{
  "model": "image classifier",
  "dataset": "cartoon faces",
  "train_examples": 203450,
  "image_size": 64,
  "crop_scale_min": 1,
  "horizontal_flip": false,
  "translate": 0.12,
  "targets": ["expression"],
  "num_classes": 8,
  "arch": "densenet",
  "norm": "batchnorm",
  "activation": "silu",
  "depths": [6, 12, 12],
  "kernel_size": 3,
  "stem": "single",
  "growth_rate": 32,
  "label_smoothing": 0.1,
  "loss": "cross_entropy",
  "init": "kaiming_normal",
  "optimizer": "soap",
  "beta2": 0.95,
  "lr": 0.0017,
  "beta1": 0.95,
  "shampoo_beta": 0.95,
  "eps": 1e-08,
  "precondition_frequency": 16,
  "max_precond_dim": 1024,
  "merge_dims": true,
  "one_sided": false,
  "adamw_lr_other_params": 0.00099,
  "grad_clip": 0.5,
  "cautious_weight_decay": true,
  "ema_decay": 0.99,
  "steps": 6200,
  "batch_size": 64,
  "epochs": 2.0,
  "lr_schedule": "linear",
  "final_lr_fraction": 0,
  "warmup_steps": 120,
  "weight_decay": 0.1,
  "adamw_weight_decay_other_params": 0.05
}
Rows from block 12 of a small image classifier, named by matrix and row number. Each number is 128 + 32 x the weight over its row's rms, rounded and kept within 0 to 255. All counts start at 0. Numbers have three digits each.
After each channel's rows are labels from the 100 images, of 14976, where the channel reaches its highest value: "place" is the part of the image that holds the peak. Only what is clearly more common there than usual is listed. The data: cartoon faces. In brackets: how many of the 100.
# conv1: bottleneck pointwise conv (model.blocks.13.conv1.weight, 128x320x1x1), inputs 107-213

conv1.1:136104131143117148120134093133098149123131153082115137115129098127167132049106106140091125097110075163231175121202151135101130133126123114146154129068086165174125095097068120154136147127100152095100083104143135122131128123116168096109038111128138152090089143133153216180118192088154153104180137137164159109159118105132069
place: centre (78)

conv1.124:120167149136118158138122098186063111147180124178145127152137124092149127086090103118110160144112137122110174101100147110124113121168107141128173133170096104062178125151144069140050106155174086123111051104111144155119153116075141155079135069115127159090090136141195117094139129129133139130157093187151110138131154108104140
place: centre (92)

conv1.93:156154124098130161101113107138090090130160087174155123120119104105097129168117168094151126113095127124153122165112123102122113071215156086149136255145116178190119120139173085107166162048139145221144136118033136144062090151117139120131112142215080172092152172161128097106141131114083086141147145089086191160151145208114155
place: centre (84)

conv1.38:124142142108135107131141168109162131096130131114099133138130156134094136136189100148179130117108124170183106137116134123172156119121128085122156127115131087189148146132076132097165070123109087116080102169117119123106136118123061169126088125129155127066144184142047125111080146139168122141101082151082140152156181140134087
place: centre (75)

conv1.100:095173162105071125158106146104109134108197148130086121134102094129132129128122089106169132189113056161118114072163133118127118132136171174125121135113136189157211145103150187162153148074127116088154130132122087164119180143127175069120078140158165058135160160138155123089169133096102120171165113146143130134168113079101125
place: bottom centre (62); centre (38)

conv1.2:069138130110166188148095106127127117145186145149115105153139045120093126112092125145150176173145140100193097110143107155074117132080110135181098077137081103075118103176185109145119164103170083071139128118112144183117128133104099064068086110108119103133126083100098111128143116138111110151100154128173140118068115113116109
place: centre (100)

conv1.18:088135103115102143120154106161136162164101124090106100127133142162120138151168166093113127105134109128209138052064199174130136177106080117145175171118132157142095149073095091126142144130117084060090141065165161142106105087110115106124171100093104105109115092118070092149152120079140168120083120147121155125130186149134168
place: centre (100)

conv1.84:142113206121107167135107151077135138077113136107120103132158169132121114121129131122123157117145159094172094138127203150136163123166152186121110138165136148125110128110128151168154139109156169110125083085142083135108136117103129173071120113169130215152118130083097084082147156112071165125084173173126143130100147156190114
place: centre (92)

conv1.106:108156145108119113157165128150079053130182162156166164114150123057101101111148135169097116106178080144137173162148063194070132135103089132160150094178163150155115157131113159149118146122134189102124105088077180092113124138127090125120158126097085114125106110110154150114137181157156104180126103080138105077165147101123065
place: centre (97)

conv1.47:123167113179130071126180118104093107159112146142122097121055084082134105189160131100059135077050150093157128177156183139110104104137166072196083130128057124100097116143108111124071131118124153079152124117089070106116143125134126112141106058142148137116117158146117102130175128091104146155158109175094099164126020089101138
place: centre (84)

conv1.44:117152122162138162148092118145104167112142070162100126133155130121157117194069097187102163109152136136160131154137105108114109100100081142138156074144112127048112132106141129135095132125167097170144112177126058117204138128164051097088124109096120158153118107138140185065080080094083163110133156119119141118128153152119133
place: centre (96)

conv1.54:197165117147118098145133144132119076132118066056115158142128127048136182122198128117114120122168125116110157168113047089096087105129079087112160173191123113145171062098155088110091164138144185149093111042119143116090113127127123158122144132160121118103113118078120087113131093147141168048136039128160127153110115166148159
place: centre (99)

conv1.27:125109081160114108169140107100150147118085100169152126106077145082172108107166165155126137133151114160043126112191156118108101118103101128175124107123081119107113097168071085176081138064108141206127155125140147109123093129090190145158109178113109123137120141146078196130068117108155104057141170119128197147104144123105096
place: centre (84)

conv1.119:095125104184112121132156144125134139131178144121127104122238094129104139128145138200149132171033131118147124145164118062102151207106125118099129174055187158101132120172135085048155151092121114111188151102134090132096121071195087059152131135151113095093100047134103150098167135125145068101142147117142079114134098165156198
place: centre (84)

conv1.77:175144144062143127184075129106137151112111129145075086195133111122151109136168098185154129142172083115167124130141084094135072169092178114112172087137163181127104063156136114110103105153100156145158157102084086096092146127103156115152102144054116123167094140107146085122125129147135128055102072134188151122157110219111117
place: centre (99)

conv1.117:136112123141117160176104111120153095136121074085108132197088126099124104126152127115186132130157097120146170074208173103107136104172120072123139075042079112192054129089076131107196147133105173091122146144088124087068156146089134108110085073125131128131096164112146135134131091103108079111126104168091106107146140095128107
place: centre (97)

conv1.43:158169136069141134174136169093096121148158132157124085102148142111174133109147152115096155132154080096107104118109159130126135088150120152117173100088123154157159134159141120206082107084070120154173109080153071141145070088200132133083094094122177145113092128181135191152148137138123112159122117099120052222128120128137095
place: centre (100)

conv1.52:079180129179152131127129184118106126115116133132107143081100137113133109133070154182075136139072089092109085191144246094113102063124117140134137125092105099107145154126115139176170104151082188128109118049086083139110137130197118133100091150182120062138094087152119116223136119141122116143194197127140170136111137170120128
place: centre (90)

conv1.86:133104113154053113101154112152145167118138142081117097118097129112161151156159145177153143121080160141125079124159086135108165166059091098111088095183159197143131160069174131205048071134128100154092103153101161094158170151123123107140175168107144126136139115139153164126146117124132068130109158116182130123115082132081182
place: bottom centre (65); centre (34)

conv1.114:123125177086134090126057140141207115133141113112148120107116143130159099128126105072153159125102142148122112113119082093176107158134117110128134166094104128172125198136104133117114168095104146148114089072170141170160127122120128132113151076117078132139127071159104118158147083162061135201120131168161115118136109183123121
place: centre (57); bottom centre (43)

conv1.94:189106119144123166094103108109152163142156102137074145112135178194149142174152147111083145112161147093108195152112039089150058142124089121093175097129158158128148074142190068124092165093137138174082198147117071117107106125177119068110076086100103135142157132111119181159141148120161100103143098087094090177132197103132102
place: centre (99)

conv1.123:165080110101142107103111160143080143104118090132173140138147164152092148119157172147089133097092176127162084081100141087123166138092119146103168122115079080110167133149131145162127183119210152141171113078146118121088062144129086170132094168157121158124122116185095131114166088126162152087148114162115063125113152102124158
place: centre (79)

conv1.104:112092147157127132142183134137143106108140109140142087115097154161081072105116179120169144138173146112206139138115138120127099095136055117131148174060169077106157141151103157105191084184100108079091134137119121168171111135112151171195158184109127187153101159163155131082147116123134163150124127130089136166129163175116104
place: centre (99)

conv1.79:179101141157155212116065110171171131157088135147083100134137082178133159060141158110048156105154124089121149115154128110110148079176099149131125099081143103165075095158128102134144155141157159103139145113141176098125064105118060120130169076124097122128160084098162154095125129117123162032154108147099100128089140149084118
place: centre (74)

conv1.111:124126152093084138133155113114140093155102144099106105148192100126144127143128095082104170207181105082105167148168106142117082094106093140120168133146089106102131097065128154160108126084188147148110136134154144145171172131144113103127157191116126175101177215139185104094146149115166117072100064064119157132128098107140129
place: centre (70); bottom centre (30)

conv1.50:127130137118083079134083132130088123141145084074114124129092155213139166079087075142088133155115129092081161096054051143100161089163111125094094150106086113106118148130153163107158134133163142145159124125085075146105115074169091142111108134118129098160118123114073086118142090119120142123117131122080096127123181142106085
place: centre (100)

conv1.8:144102103098156152101124119059162131149158184171150103120098087105117083135118115164069150144069113103136152146115136094112119084126139125140082033137162094130069099179177087117069120133130100148133130071115118097132158086063158112140133077096114099147178120089120122166107095142127117160092132091140119056114190178165099
place: centre (98)

conv1.83:106177140187124150123126125154116126134129102157167135150120134135109122151119185151175137141115095145168079204084105164163118076130118107129116083115153161113162210083192160135173131127137118073125154133113105057112114120120159161128123059100085145079162138074088156085096149143163170083132131114122129155061167110122097
place: bottom centre (94)

conv1.53:137170121085117108142123104191161144126128097145156165136097142061114111097111061111126132089135127121137118117179120165094150105189106111081124142173134179155161073193099089175102086055117176134140171112094121103138151133113153105015105143038101136177085185153190132188143127103123156137091116136164077153076071131136141
place: centre (94)

conv1.31:100186094159093175148128111142159165130122178113074124106150141185092143118162126131112077123164131090113091128154113099129129164153133177140127127156103124100115120120076129122126128134135120110122119143118136123114132137121089145117086168081088152075083091080242125088083220145112158110137107081131096089127179115133159
place: centre (100)

conv1.80:150123094099123163125150120171082103133117138091117138123122074135132179122129131076098130109138155098116115191184125214139097132098168131099156118087066119141143153080109095174168141101093174060110118125143105128107066163151082095136106093068089156144161101147093136171144183127088134117165106102087142076139152119121116
place: centre (100)

conv1.14:076145126083120125124174090154137140125118136094128174135106135119167091133060182089122099160102140132137162128113113138118135130147127157145090106206082117032152111064202120110094131087154078111149066090092084110159134131144106112121127143165099116076120148123144120099161072104166123077141118142128169182114139104121143
place: bottom centre (69)

conv1.7:160153155099134121117117167142095122093140089130156071134156137152107148151147135186171136126134118155114128143169168112123180111182101156182121121100126094128151116147196104103135093174134218207136115129047045122115179145139144135124116196176126156180042144111215072126083145098111060142215137133102204130082111133140141
place: centre (67); bottom centre (32)